config.yaml
translate: 0.06
encoder_norm: "rmsnorm"
encoder_norm_position: "pre"
encoder_bias: "all"
decoder_activation: "silu"
decoder_widths: [64, 64, 128, 256]
decoder_blocks_per_level: 3
decoder_attention: false
beta2: 0.99
one_sided: false
warmup_steps: 1750
adamw_weight_decay_other_params: 0
Rows from block 7 of the encoder of a small model that predicts nearness at each pixel, named by matrix and row number. Rows with one number belong to one neuron. Each number is 500 + 40 x the weight over its row's rms, rounded and kept within 0 to 999. All counts start at 0. Numbers have three digits each. After the name is the row's rms in percent of the matrix's.
After each neuron's rows are labels from the 100 images, of 14976, where the neuron reaches its highest value: "strongest on" is what is common among them. Only what is clearly more common there than usual is listed. The data: larger renderings of crowded toy scenes. In brackets: how many of the 100, against the usual share in percent.
# fc1: MLP up (encoder.blocks.7.mlp.fc1.weight, 512x128), inputs 0-127
# fc2: MLP down (encoder.blocks.7.mlp.fc2.weight, 128x512, transposed), outputs 0-127

fc1.131 141:468493534510415482546477451454459462469460561582538590573522471487525521472463460473469528441493484446554447490579486469466569494495573528467452528528482523542572510451486444424528492469514478449454452493530528504451535515487480447511429410530508471425468534480506534526583521501493564526491513510445460475554549475491486479472421480533482498499460490473523531502494473431531541514551
fc2.131 143:511461639568457547523478451467527496513466551594549527530536513524491536554494455456431499507521491502485506501530520479571526474521480533502513542540584436588483602495551516397413517478443547499479505519517504514530496506504445506463491421492489474443481489540477568469540511481461508459549447472474478502504557473495496539506488529500523501537519538513512549497447419526509539554532
strongest on: pine (36 vs 13)

fc1.413 113:524570455461519435556507407466486522469524562441557545520554484527520531505513490497469510557475439471451500485517498501437484520589534452517482518516460506543533493503449448518467469552548516506514516541384501493572524538504518514483520494504535466502524504480488561562456500539532529549491602489532528497476499574432498459413426444516483508427481515422436513463550506563498514533483
fc2.413 102:507492499512461542544504524504547523538478513500547444505499488475418478404505467479496485451508567507576471536468530522495512459569486471488519401505533483505496496546466510434490506495505470544481527449514472470460515479508544483536517507495553497483471374422479410497517491455496480489503494458442553478462530569494498517469586530573473541612571498595514563484440528453515519536476
strongest on: count: six (42 vs 19.9)

fc1.237 090:512520419449516502496467457534506544511539478523498473456441559403438507466544560493508545437519494489541558477524501435489461505525479502551479426475424494531503435479487499492468449523558538544569466574468509481476469487498486553487507544491487524512560486441494492538570523465573471498469485482527607534502607424491512456475541486444532500540454455487466513474495488431488552566460
fc2.237 090:460549482502518504518528489526503480462500490491520501438509547472526517484554620447439507426481484477430555480496526476534541491472474506558490495443476569628544513458529508526517428573442514504435448530463560518530477451469506588533501477539528448487461502546529493451497525523522496475493566528536510439448464510568548479455466566511529462545479519556465537471457515479452559469554
strongest on: hammer (34 vs 12.4)

fc1.120 115:588442505547592442481514521522502479486499526490489488465493492493487569503512542466489541452536426473489466521509463492572627463466487468579459539520485508547516540487547476464458534533448523475523525449570508486548544542506443483481461499538442462526463488494475480448531504495525492552521432464603492387476515479499473552442540477541479579457505495499444502501544449478484569503479
fc2.120 115:403494510519476525518489523408533472435446459523524514455526488494519513554535530538512498481471483527488384420466527456420464553445426483534541490394431502539432561515491470519501472492471505503562438458481521493510462422507490505490519480470517507408491502521497522565520549486446478534526469496476455505526521522509508473506393532488487489503447395520510513461483491527505523497577
strongest on: pine (34 vs 13)

fc1.95 089:502400467458541418546475524506470554485494517528494479465558435509488533492510503476481566395527530513454530456473502481520584468507430498454496474504480528514530542459455466509497435520458535482557540535456519516409503527600482491440521387538510471512512515496498534481486450568503501479487530485470453506527556566562509477486452475556508501515517518478548513516539395543473555458548
fc2.95 088:458455423469551442458465457496525554469541568481555515418488440548491548547539538524531472447519550494503525522489514460510563504585500493487403510508458553456514488430513565499500477491501554560510490488490527471447500590532478463476540438477447508517523473507551493452480472507509425541480529498487535498562530517491560498475529420547506492411495487443514583541496418536524465483528
strongest on: its colour: green (26 vs 8.5)

fc1.473 095:487489502518525508448513553486454543545528575524465522519428506548442435555498475510477493442521522498522498454491494453576488494458445478433454482579584529561499461510526468461524453459545433533510433480549491492489489434487548514513521433442506475469578605507519557472515482479482425428494496515482596499448534548483502561463486515523492495511547456455530464473442461454469516465541
fc2.473 096:476437503561536479452526484501443496468496575534416486384479539501445522463558496484431465499540461522518592509492579479457468418397469501457504520507522455492534478538481428473505471451509488467574467475546530492452501486474576503544532488522516442559557481478494520467532519494452507445501549544519492492517470563500433541455468479470548481487536504522510481459463480549461503518594
strongest on: white object (63 vs 28.3); count: six (40 vs 19.9); its colour: white (25 vs 8.1)

fc1.215 098:440409512513529511532523466480550472422524442481561472520465526463533563538527439435474517478480496547580487524552542492459478582434464501522415510527502444446471419530425417484506483486550501535495505458499518567500450527511555517488469560525511490548593475509498494512471446485548485512446529520464518508477546508491505483496476473566456559497474429504432419508505512511515432483531
fc2.215 096:531561443512525508498480508502565478512504526476584499500512503508513580476524559474496474456519606465553495561542493504410530527511520538466487461550507570485494480543524436531457459472514501564440530577499544531473438474574513510470498512612523424555470592501487499431558468484445516469540474502495553517489502518523495500454536494541483530486590483517485453449584498507484531519541
strongest on: light from the left (58 vs 24.8); count: six (42 vs 19.9)

fc1.109 081:527454459476492530553581589426487452515529493511450514544530551494448493390567462469500530466484588478500480490533513489520444477504490444450542455469453458518486424494521511492543587480507563516448491463500552518491487495481474536461506490473532431543537513505471511510532545545520535457469435541495614498452525482484470569475420451492429525511497512541578542518496526483540546473494
fc2.109 077:558471474515490477488479508459533535447549530514536527499499555489515454459528542536535438471495500518434540425574528553533471431555555458500438436425534482534496549465501494522538555423518592493449496462565541466437551604460524543497468503474502517444474446474496528451448471464550481473564465496478523474497551507499502508455493509506491481466510544480535541566473540464605486503454
strongest on: ice cream (31 vs 12.1)

fc1.426 118:507472481487539599494474472463542465482573514495454506524455526435395484518521528506588467505584519599466448474530522429512589499458462486500468436450481466615537489525512526462528484462496484523495540466469518508504491508497466492496510482452516453499517550482491492481493521495485520430492547496449495514477488435495547522509547392466586450417459547482512515555469518534452538520473
fc2.426 101:466496467469570455498481468441570527420583439466491487532511487533615540488481504539466485517506485480539491450437483503517520489569559450537509547560482500439527534484472512462488515431457433480522492536437527448500451556530515508503494468452531527501495517536491506498483533561489492465567457427530449527513546510576455459474524547562435456499507501470549469460500517536469425608499
strongest on: light from the left (51 vs 24.8)

fc1.324 098:519542489503534434506485561541525502495545443440555526552507532502479440430533466519528493542534496492419492502503507417473486517532515524431465552494495453517540511481517520542480543484523528556529527506478470475480532471519530480525516498536508414471543519557515489449497386508481585469477479604511472512520456480586461503532514456533531443489584497463509396505593518433431514481505
fc2.324 097:497515505507555434531517563441520474517499510434447479488502418543502473475506529542491441479477493527497584484459439481432456456499505507406518409518485503530528534516456457528466525513503495474486587441486408561428477501498454533486457512541485530469499531449443513456484431439502491483535446543544421498534453547535510482525460506442501450470510435525457533461512417499490586520487
strongest on: hammer (30 vs 12.4)

fc1.270 131:486506512458489446436544555445499563443508462517455473546494560451468541532480468537530510473452500536563434466538442493462454491476481490489451488507455495478521511535540387440487494579493442462486501483421444513472507445455504495466518522592520525426480551473455509541514514500554495444523597508534569541516513506497559459404465527548475466536514468539498480529522440504552527502541
fc2.270 132:482456467545589444461491563468476511544455544475491483504428510514541471520544434445492539480537556535489539516435509500454475500487546536470483530441455512583483526435476497536440495496501495548537517471551488422500516581448523492546509459515486512564543533523518586508592576471459455589480543538459528487514577504557482524496526518527528528548533563446479536526551452487470546516511
strongest on: hammer (30 vs 12.4)

fc1.291 129:514606550574437420548544457484526489540499500509408467520507533634495517486519533475420497526456444429491502468507546476493494546489522520462500534513560465512528470526445489511481506481508522494568485465448539465463516454529495566456461504491535532527527448461493450515476448498448520480558457532618496476493453584455478509460501490504524503463496481468409493461531519538507531457532
fc2.291 109:503469550473510567459547498457558513526472415467516477514553542472520509478581444479576578497486526474499448458511499513583523553520494456524458464554591430446505491458511440501485466522476506506511498514443514525463405450448469553440468480473526488460486510539508462496476462532402535483539482471529484521434476554516575452486492478493519440595507469468505517551534500486582534503499
strongest on: count: six (41 vs 19.9)

fc1.167 077:504490549545516518499565468407490578476552438477522501530468443529467555535494477550532489500430503437510492485553496381551506474529538501545507495571518475469508553517429464483509479462501505502459474400426482517530436503456469506515457545509471458527550532521546543499524430513433489532637484492509461494521497488519575499530465465556477510535484484456554479510508424526475466505515
fc2.167 083:480491489518479469486449481501494595528505469518474452605518485550519461469504464500536464511566536480538528497503466463449482480514467493500558556439466512478534517412495440525508533489475466570508484549422471455465486552502508537435463479545520483548585537557537531527503422511544406434518507513459469478549535473477539442496492523572470511580453545468581502552486471506464459543563
strongest on: count: six (42 vs 19.9)

fc1.329 099:464496437502524466493522460518581502604496549514488504462407508511538546500570528459455520461544579527552464489535468534454532493473469573520515441443517480475504483552449480536490503502430460483482543450523490477480503493488444543514459480554502532456525471524469436491500473579486523470498495456467562544479566504423470456460465480473550538588411519514552510458488430484424485481453
fc2.329 096:526484524519452527518510471458466446385500425530554528522528519496439442477445522554479573548435452462495550541472424486542468489488520478452530541551488535527518515454479552467578494547521559527506441498414526483486503559548553463517545526465491505469546495480485452470517465419449487516446474491498512480457511458536525479526532531498486532435532452494460493499452504490614501484599
strongest on: pine (31 vs 13)

fc1.356 096:454504462448500431508508597464479576525592623547432532482490490475463427458539515514543459552497459493505534533498536515514428482505531548471483473500506562547544497479509529496514480435477471495535471482549461460511472515498486446572513549580422541532538475521509489546509447568521503509540520487512487543439501507486470522491538514507467508613449513511475422558572535474489537497500
fc2.356 103:588489486465462536539415505582540445469430483552531432570540513499546547539530571528480497502504517467578388492550460480458509563491453575507450475511509548409505530480530504496526499570529534565510491470515481491510440556490493497434518488504484522512458536424437520477540473479507517480504448480460525472463445506465534397546483546469495529485442517535504524453480495515527476487479
strongest on: hammer (39 vs 12.4)

fc1.444 098:501477447455521489523591447474498499463530503467530443479564514434454647439525513514560508492485510508507533472521517514468465549507550536502516540582511533465487503462489550533504454542569527482539474510487523481525516504544537572525461469492547477511476510568490474466482437505512520459515554530445458470469498393511532477448463504598484450393536523467490457540495506519520541452433
fc2.444 086:533452472504490466478488506503469499538477540532473452439553559468508571555536535479525486477448572497519495498572521600467491492449555499567426453496496472533498519470508430534519566489434457518486511472440510495511454486503528482533518467476494497437525457523549453524566478467497513498499515406533469470496517481420400393450537470466516557508461533456542502564440516473504474549428
strongest on: pine (32 vs 13)

fc1.332 109:449480463461504605428479468548566475500515525512511581491530544432411480509566528480509488531542462485467520489468501458501508553483463497476479452451494469507553518519486550448514491493583501555527478460534442459513487538497548581431452446507536499538545491482462481510512529457511494456574497431447452449530592466451536489434546494502550448471537515509486543567553511479450554458506
fc2.332 097:463474501535558541449502534481440477515540580526512496484468502540487481452555596456503494462491483481526513470508509466554455523504469503461538516456523591525547493461556498493488506507460527500548532487507464529552441442475543562363484482489477502472556558434482443485435430483455427473487529476456522478521481515544557599482572464506440433532452505492512487459518518492432517454501
strongest on: light from the left (51 vs 24.8)

fc1.22 090:525438525497443423487534551480475475429524508515509491465560459543515453460544489535554456483513420479559471467469565491444489463543483552552516460579486420531520528495480482566481445469449509496463481567499517541543518539436501550427510487498459478560533459547503534505506473499554485463541506491499431544494505521413561502463525484449545580493456496480515542540591532536537563544485
fc2.22 084:521527480524439484487515453431498484584528488485487514516565551450423472514495511525431422494443493554449566457477475563487577479444487512536533499503485498454586513497466512514465511487524499479465543550462546492542475451526478484493525535395508445572510505542523439591596467502467514547452433575469471487425470558473549501470479532533539474514501488501544510495527481539536485447476
strongest on: hammer (32 vs 12.4)

fc1.162 109:453516513453526464532537524508462465453494588427528477496535491458562493506490538453553470520502465463528506574491473446502512522479559489497506436493554508430425532499470456463493492451504497498447434570504477548431501473464532628517472451484502466431498561469490553528466523526515538510543528532533448488505408552432527459453508468499541485494408518515520456556522475546483441441531
fc2.162 107:538489473544475535527473479540478542519491495488436492574516434546556554538546444505528498484495501554545518518570487534548485571558602480508482548500407467489472505490495464520543527497540530513514567476477461494432486506513520392519450523512536556447480495514493467523523520438515563485559463586540498525445506532555509586527508545501533465466507520462436459521507548603459459542508
strongest on: count: six (43 vs 19.9); mushroom (31 vs 12.6)

fc1.467 132:494519505475465443555465465494549509507487525481493482547500515542507406532530531566482515457543456465510489479515526454524551558495462500508464606416576459521498494448478496453460524485552461450502498452459515485450462484487438517473537489492566509517479594448460497419566502496471455457565442488548524490523493562546487540520521499619554514542534430477497483536486497565476437450508
fc2.467 125:445469501490503415481463512472514541506498565555443492561500499567461612517518630472572522450542466522510512537525445483558520462498433501535506525544466481482505498489552506496543541540550517508546601483492517489460468513462522535563521515499482535553535492510510489435447495449531538494530577466461516514569462548438545487467486498520555487425494532535494482464415509534478439480479
strongest on: count: six (42 vs 19.9)

fc1.399 108:502545547506455501515469426514500441529493459554490526492529455511473540469544536538573510480538457471467511462503517492505536486537517528542495450496517523573486551525501511502471529523464561456415495470514489534509518475524376520475444434521477528471422457473375463450524541541417565453524453526579476458522501499504507514490447482459584501488490546518538493441537463485435505411479
fc2.399 103:397439439485553511460528474533450495515567540536522532531460548523482561461502512484482566540462484535516511391542525486489504495552476526532517518517484487539454537527502506473498499507458570493483537533514479528579451523490458483406479497478463466501445475540450480458460477471463417435475494535600433464470527442525418521494445470523517513494581540530512530520482579479556483558498
strongest on: pine (34 vs 13)